config.toml
image_size = 40
task = "super_resolution"
loss = "l1"
scale = 4
hidden_act = "relu"
attention = true
residual_init = "none"
muon_scale = "original"
momentum = 0.85
epochs = 34.2
lr_schedule = "poly"
Rows from block 2 of a small image super-resolution model, named by matrix and row number. Each number is 500 + 25 x the weight over its row's rms, rounded and kept within 0 to 999. All counts start at 0. Numbers have three digits each. After the name is the row's rms in percent of the matrix's.
After each channel's rows are labels from the 100 images, of 14848, where the channel reaches its highest value: "strongest on" is what is common among them. Only what is clearly more common there than usual is listed. The data: reaction-diffusion patterns (Gray-Scott). In brackets: how many of the 100.
# conv: 3x3 conv (model.enc.1.0.conv.weight, 128x128x3x3, standardized in use, each kernel summed), inputs 0-127

conv.57 099:472493526488517491498511484466510479491523476503495482506457517520477493548452499535510453491487493493495502478512488518487560485503509532508519504533532519522498489533516507512455526462488469480464495528458493500514528520513514564530490471551493526457496482521528471457504490476493483485541453465550496462479475513516497523479501549481505496522468478494530470522531501455504495511542
strongest on: stretched (74); embossed (66); grey (55)

conv.126 083:516478509500473497509556512532524516488508479468519474500499534544476504475543490544485525462481471519499471515497530522496493533537457491485517522495444486485515499489511483470518491517464495495504469507492517540491491513475513519511534527482520489503497498461486522478551478545455468510500463506505540519512512494514457484513488534502515527487489501531459439435465475463513495463470
strongest on: embossed (89); stretched (53)

conv.67 101:472513510523498476455499468468510472517501451493524538507513509480501537510510479456530537492506497505468502469485520513533496505470469483464489549469511466506485473517555516478539487471552496484520462486521547489532518513516502501466513535514522533468473504517496524500482481505551496457513504495498491482525466554485479524501458526509471502486489533526501473523465493464490508534552
strongest on: vivid (53); stretched (52)

conv.17 110:532520473493554488517548535472482545488453508492495519513488444539470489513480537492492500474517516495517533516499482463470466504464516512510511498507505495515475518453483506533460496516473513475484527492550488516479499501524487431530475498495479498528531497491525481514481537471502523501503516495515501525474495482537518490491509526453535508537461448472473514491489536496550508512454
strongest on: cool (36); vivid (32)

conv.85 101:519517444507503488526503488487504529490448503496512416543540483543586483484481516479509478498470506499504483518493491504526464524487490514498492554511510507546466494481483487484511486515499521543499511468481519473499526479507492482476510506446535479489509507465486522501488529503523516507474502516479537457505503506498501495524493508544500524509492481515437444510528492547480516511472
strongest on: feed 0.078 kill 0.061 (30)

conv.39 087:491482465522500493456517511446511508496490502553529468488485444519477508485479494414502511504489517469523543499476531504516500474530490528478504499489489507523531493492487489478501504480528571490521483478514552455492527542477509504485509499511514481474525488491513482514504462463496520530460492490502498485480497545447533508514477505537496535526489491516482471509469463475535530478531
strongest on: vivid (59); feed 0.078 kill 0.061 (34)

conv.98 095:505482494519499493455515486514499511458479546462497504508523488531501502504468529517513529519536486494489487496510526497473494475458462502491486505511530484495438549488491530463516534532523523491531506529495518542500514522501467476476493507464491467515484480500461501521549514529495450534510518481459443528504517517475478492515463473510445515515535499461509496518454489547501551485513
strongest on: feed 0.078 kill 0.061 (36); feed 0.058 kill 0.065 (28)

conv.28 086:464473529514505520488512511556527501497481493507519515505559497469487522477508491490533487498485540492467491494546460515486545488502501483472481500468483524468446515511508441483478491478454530533487492500501519535535513511515498506477538508484522479522506477476430550511509507520487491524526495495466476573492512505477490478519490479509507485517548476536494478449474532478501488480509
strongest on: feed 0.078 kill 0.061 (30); feed 0.058 kill 0.065 (25)

conv.19 084:484473485493544476525506492536509550474502496503478520527520473486474484484502476466518505486534510534464514520478520511481487502503543495518521498473470491483491512477502493519474471481450470492482476498512517544486490480481562483535468534484560480532502458536538473507503518493521521524492495530438541504473512502522532482516530499514555447496478465493501510474490534492551494505487
strongest on: dark (47); feed 0.078 kill 0.061 (25)

conv.86 081:537511480494488507491511477530515470463519499445528502484506497501507522496466479482544531530504487513429481477460484511550516514439526501546469499520494508538470476528517498459509498525516496526484512491461494541498520510526499445477499538484497471496472498539498460543508523472523541491460489513507519530497497479479510473534522534500516483495454493515525483468546488486491507523493
strongest on: cool (34)

conv.108 095:515522474520487480485514535464511482494517459467470519461492513519500523482482455490464492501559501488470511466469536486491464453493515469515504520490490525466520487523560505472511571520524519494504525506492509523494457497551504518494502523519514482511501472497510516464517483466469517522541512505456495511499483537459501551517490479498501510484511496479519489495491531483490569523449
strongest on: feed 0.078 kill 0.061 (48)

conv.118 113:508532502484499494482499506498511512486542488492532509539466526475492489522523519530477484509531503488457532509491444531452480454536504517499559503479493530497522443481498491527481501476462528485474471498523494504482521486478513486519481422541483507493512471513511468499483481489497502445527501509528541479521489492539497481553491510514559483520476466557480511481500526482502492516501
strongest on: warm (49)

conv.47 110:469550478480505476527486482503498481498523437559511495496498541490478483547493502503504512534467518480521505485467446499486540489492485471502481536527563501526558490542552483495497531495519522486495511472464481451474470511524533507502501488523488517500481557474500500502459544455512481482531481484528476479520513503478510518495467478467507509518501505513507466500506508518463505478513
strongest on: pastel (34); grey (32); feed 0.018 kill 0.051 (26)

conv.4 095:482488509530519486509496474486498479532502499508518553463504485516512485480482448465500531514481477464506528490513568477496498476478504483498489500502446481531548457526535512483505501514469497492502518512526535513505531504522534464440536480496485495528489502528493512539477466523464503480517524530485467540510487515525490510447480454473484486473506514455540469472486504494533553498514
strongest on: feed 0.058 kill 0.065 (31); feed 0.078 kill 0.061 (28); feed 0.018 kill 0.051 (26)

conv.122 113:520500495471519481541468519529489502513507476466513519524495500502500489497482534534514498476551531562499503516503499520529502457486531513471494519502523492488477505507513483545493435498511452505497478488520508469526566456461529495472491537478467504482490537488529515490447505554513497500472495499475515518481468570519515489485503544463508471494504467499473485500461484488515534493520
strongest on: pastel (46)

conv.92 112:483468536545566511524524531517481529528483488487496499477496465525518500473527457479494470523508485528516460526493481485512495527495558482512509478498482481517522503517493467484515462517476495499443481475511523502487502517528515495492516465499491487496534466560500535517493483496471529532480471520492546511543516482532493497495535493523467504516467509490490501496480504440489429498447
strongest on: embossed (98); dark (47); cool (32)

conv.116 082:518541499486526529519481550538473485542497492528530507508508475465521504467499514497494483526500502520476500514538509491551453535483485467523535503462488510513550454525513465495528521450489485520501455488533554515481479489480468476474516493480499456513504486481472512507511447445461512494491492484504528513534520515545471484525487515476507532497504495544458526481480496493500469497488
strongest on: embossed (83); feed 0.078 kill 0.061 (31)

conv.11 084:500484494513512520521467453524516555479528476523456474502476528505506499508525497533495494485499503481542507545485507466508485512480513485517454500512518473473499538438488540481526456491500503455495512481511502458493532484533492515504465516504498517488485476487515484537530498560506454474516534482497492478521481499531545506475492526529545513473522498461485517457568488483505537484500
strongest on: stretched (57); vivid (39); feed 0.039 kill 0.058 (29)

conv.81 109:511530488521502484512561506486534500513485486480458492442498449509510476500506473443499520511471496533475542480501508481535498550494511477470473532524481491528486513487521532472508494550502495502530504537445490502485538526507486483469497482464501507520484450494520502472537503504478536497509483470512510538487526511540485537487470507505476502567461499503446501530488471487520492518484
strongest on: feed 0.018 kill 0.051 (26)

conv.52 092:529517523511526556542464496534515476494556519493522495511490517470492517502497531555448486482487519505469464511496551508485493484543518488508501512533479474475491474535531512489498451525506503524496506506528519485462472495482520474505520511477502477509533509493536482498483547537441493495484493508498500483506479507509471448463523490503438507417501491479502467485520522502502490512504
strongest on: dark (39)

conv.55 119:493463501494517488490517545510533518489469472460474478488511460511505482495481474516492493525518505512488488483517448473490531510480533504469490492472519515481479468500472469488495495480453528483499500541474472514547505481540468561498504472472485504503491478516473564531547503528538509518581518498481489543489470503508505509513529502520535499544514495494498511451474504525463537482488
strongest on: warm (36); feed 0.078 kill 0.061 (28)

conv.31 082:500528457486516541511456497464505486491510533526509497510456528514503480521494485511514506494471515511501509459466492494469521524503481533468538482510472463513510519470483490470526482478466510497530509492483508510540492531492463535483542472521450565492506538522511519481487469518521519476515464496529482481512516464535514518525517485481501497458474500480465463541499493589485515473499
strongest on: stretched (61)

conv.111 078:467490471495525484500565510470508497503495460527498542475528519501472476483487461501476481519483524510505532515530514514489490498518520470521518454503540513506484435506547484471488548512494478492525489517490518532473479516479528476490491509504534531523514486472508458525506450494471491509467528449519571531525525483482499512474487507490520444525516521485537484469508527507468502522483
strongest on: embossed (87); feed 0.078 kill 0.061 (35); feed 0.058 kill 0.065 (26)

conv.18 089:478494495527516519489505499523506532511505525536520461489544497508535486479526493501471481538524517521476515488528529489506464486544513463512528493469449520457549454506524495478518499495474500479540484514480533522473481455512498528490497498480552427525518524489494533487518494551440518501469508489491534506474488474515466451480516530472486525507507499494478507481462501496549501505505
strongest on: embossed (93); feed 0.018 kill 0.051 (32); feed 0.058 kill 0.065 (31); setting: feed 0.078 kill 0.061 (31)

conv.115 109:481572479517535510440472482470508505504485498492517560501510489472531505476541522442507503514515537504497496542571496461515458511505507494504497496491492477521500476516485521522489506492463489447468508494535518516489500478508461474486508455523508481503545446518496478527503468466504505450492517519496517510521503514526458506490520520464507499536516502510464519522502507505470452500480
strongest on: grey (32)

conv.46 117:516504514521509504519534513551503477498532498562522466497515471451478505490506494491477509470469512504514538489556505479506483543502460493507521499486476498506517465518479469520470506447466491503497479497513474530475536504512512488516503474498517507560540483453484464464507525521487504495479499520487511471524552497566481472487483500495547468541511452524463495483526523500475475473504
strongest on: dark (73); embossed (68)

conv.24 080:472444506521526466478540546515474473511481510532523505492509484474486498494523476491477506513474503505491484507459542478522493500526490514463509526528487477563513480486490543520461513520562488509497492503521515551439472493492562470533514505481480466544515490524487496491507503511507472507453517492508470492509466498523492480478509489499500469458489443483497555495479511496537514527517
strongest on: cool (36); feed 0.078 kill 0.061 (27)

conv.125 096:497479474461515493496552499504446535547495507489517518533515482505457522514505550534472504489489509512457468515532488505467483504467472520498468471509486506498514523518506456525503497471488442468523416515531507515505523517457552467536497531506464501537524516493506519483497549509497485491532497462476502507509485508534518530516515528473498517462494497503517462509494519478506533479515
strongest on: pastel (60)

conv.90 098:490505525471433544491464495504501477499500520497509484492483538500479545495522522514463511473516514471517497513512515516529504492498428492492513470519469480490519515493484478482509485481545499526480463527453484498546481527490466530500492553499519494503512547465501532467551463481524489500476475499524528528492501477505487501507513474501513502480537529492500496547511431551502481489553
strongest on: dark (71)

conv.68 074:497498523497465519487489484516498488484507486478541492529514529523514493498465503457529517525454511467513504472473493530506520498468455533470493542523526474482485501469558493492516479493557483507519507465492491436542552536523522507473505489510474497465442527472471503504479467517516482494524501506551471500506497492499523476493467495534474510521504519493493504542493486568499524478539
strongest on: feed 0.078 kill 0.061 (29); feed 0.058 kill 0.065 (26); feed 0.018 kill 0.051 (25)

conv.20 115:511524526546474529519512543489517482504488517509493455527530464510520479454529483471516466484462513503496488500507478476498512521500528494515514466489477472487497539427444506497471522495495515546526532508474477467447503517503518465488529516506480493537540502504470523484527480531478521527521468509505555478535533492505513457497507504530494481506510507539446502495509490500542475468487
strongest on: pastel (46); feed 0.078 kill 0.061 (25)

conv.56 099:507493522518504506492508472494513506493446523452482519566489514492511533470475478563501507455497515494557471507503458497470515507540499532541473497479474493501482526445490489481509465501540496496489538491531480477515501515462523534494479489555480504493516494519519485521493468502530505502501483503523499506507445495446533499484496471541492497476491545512511468525517454514523458490529
strongest on: grey (49)

conv.38 077:525529488503481498519490528468474510548500557466541528485464541512551540531507514491475489489536524482430470488474501467503504484475493478499503539500471530499518510516499526486501486488436513492497536472523481474527486505516493502497498456515492505503490518460456507492495533490497483463497546452502499557502492503513478513477548522500518511497507514473462523497526509517459506519450
strongest on: embossed (76); grey (43); feed 0.018 kill 0.051 (29); setting: feed 0.078 kill 0.061 (29)

conv.27 112:530494469470498500491503528504488516503497456471494520471481488489478546449509527437495494467531472490513527510487529502467450478500498473492529506509484500487488500541475463527478469462469497493503468489551482504515518473551492491555504543505526531471511527474537492476525504501540509524455488541487511531508521487525528483533481508484533471509478447526514502531491503552484495514491
strongest on: dark (40)

conv.45 107:511501556503468529515513492486553531519560518486513459509503548481494443514484481492485471484436519534496476471483482520487523463488500526470528504500500470472549520461476507487490485494515516495515484526480466527477490522541497540537549492512498534491465495495518511485498476501467490524494487454527521528469484461510503479492478551513502489524491519513485475486559506490494540496497
strongest on: dark (39)

conv.80 093:487481501473498469461503526426494499508460531550502513493466509500531479473510512497500496501510483494495485519481504502519493506473508512506514459515528486493498473504452470537493459486491544515517479480520496483565466477515509547510516474533469486524524512513477470559521514477510462478522505547463524497516473505496492496515520534512496520477565496489493530502467514512478558444515
strongest on: stretched (51); feed 0.078 kill 0.061 (25)

conv.87 117:556511503515495527542475506502517470482519473486549476502482495497498512510443516496500529446512493489518497464454498495549497504506512512504488548527528467514478487500554500431503469507508512553487509483487486523470559496522500477485491500456511484497527525478505483476468458499490548479513500544492496491507502467525494474511502472505473497506461489486483487508557547518518469530478
strongest on: feed 0.078 kill 0.061 (31); feed 0.018 kill 0.051 (25)

conv.32 063:495520480507485459489475505501493485492474490445558520516495508519465498468480564548429478525549493483474473464497524504516485495488465528519510493494535530522541497504513459508491531512465511508516495478511519477512526479504498503494485453510466471482461505501492496495564495498514490488452480495496515522536481506504516535531498479463531472504508503527533513530476530556500534491516
strongest on: warm (40); feed 0.078 kill 0.061 (35); feed 0.018 kill 0.051 (30)

conv.104 100:514459501537511499489453496493469476545497554498499481452455490505530489488504524529517480501500517467435517500486488475555508449506506468472502535486478533503519514497532501499505470490510529532526527488525498471522471496527464465458528535507508533480494509510483532480484471520523478537472530525520473525528507514471532532509509519505480513509481511434461546487485494500486486511484
strongest on: feed 0.078 kill 0.061 (56)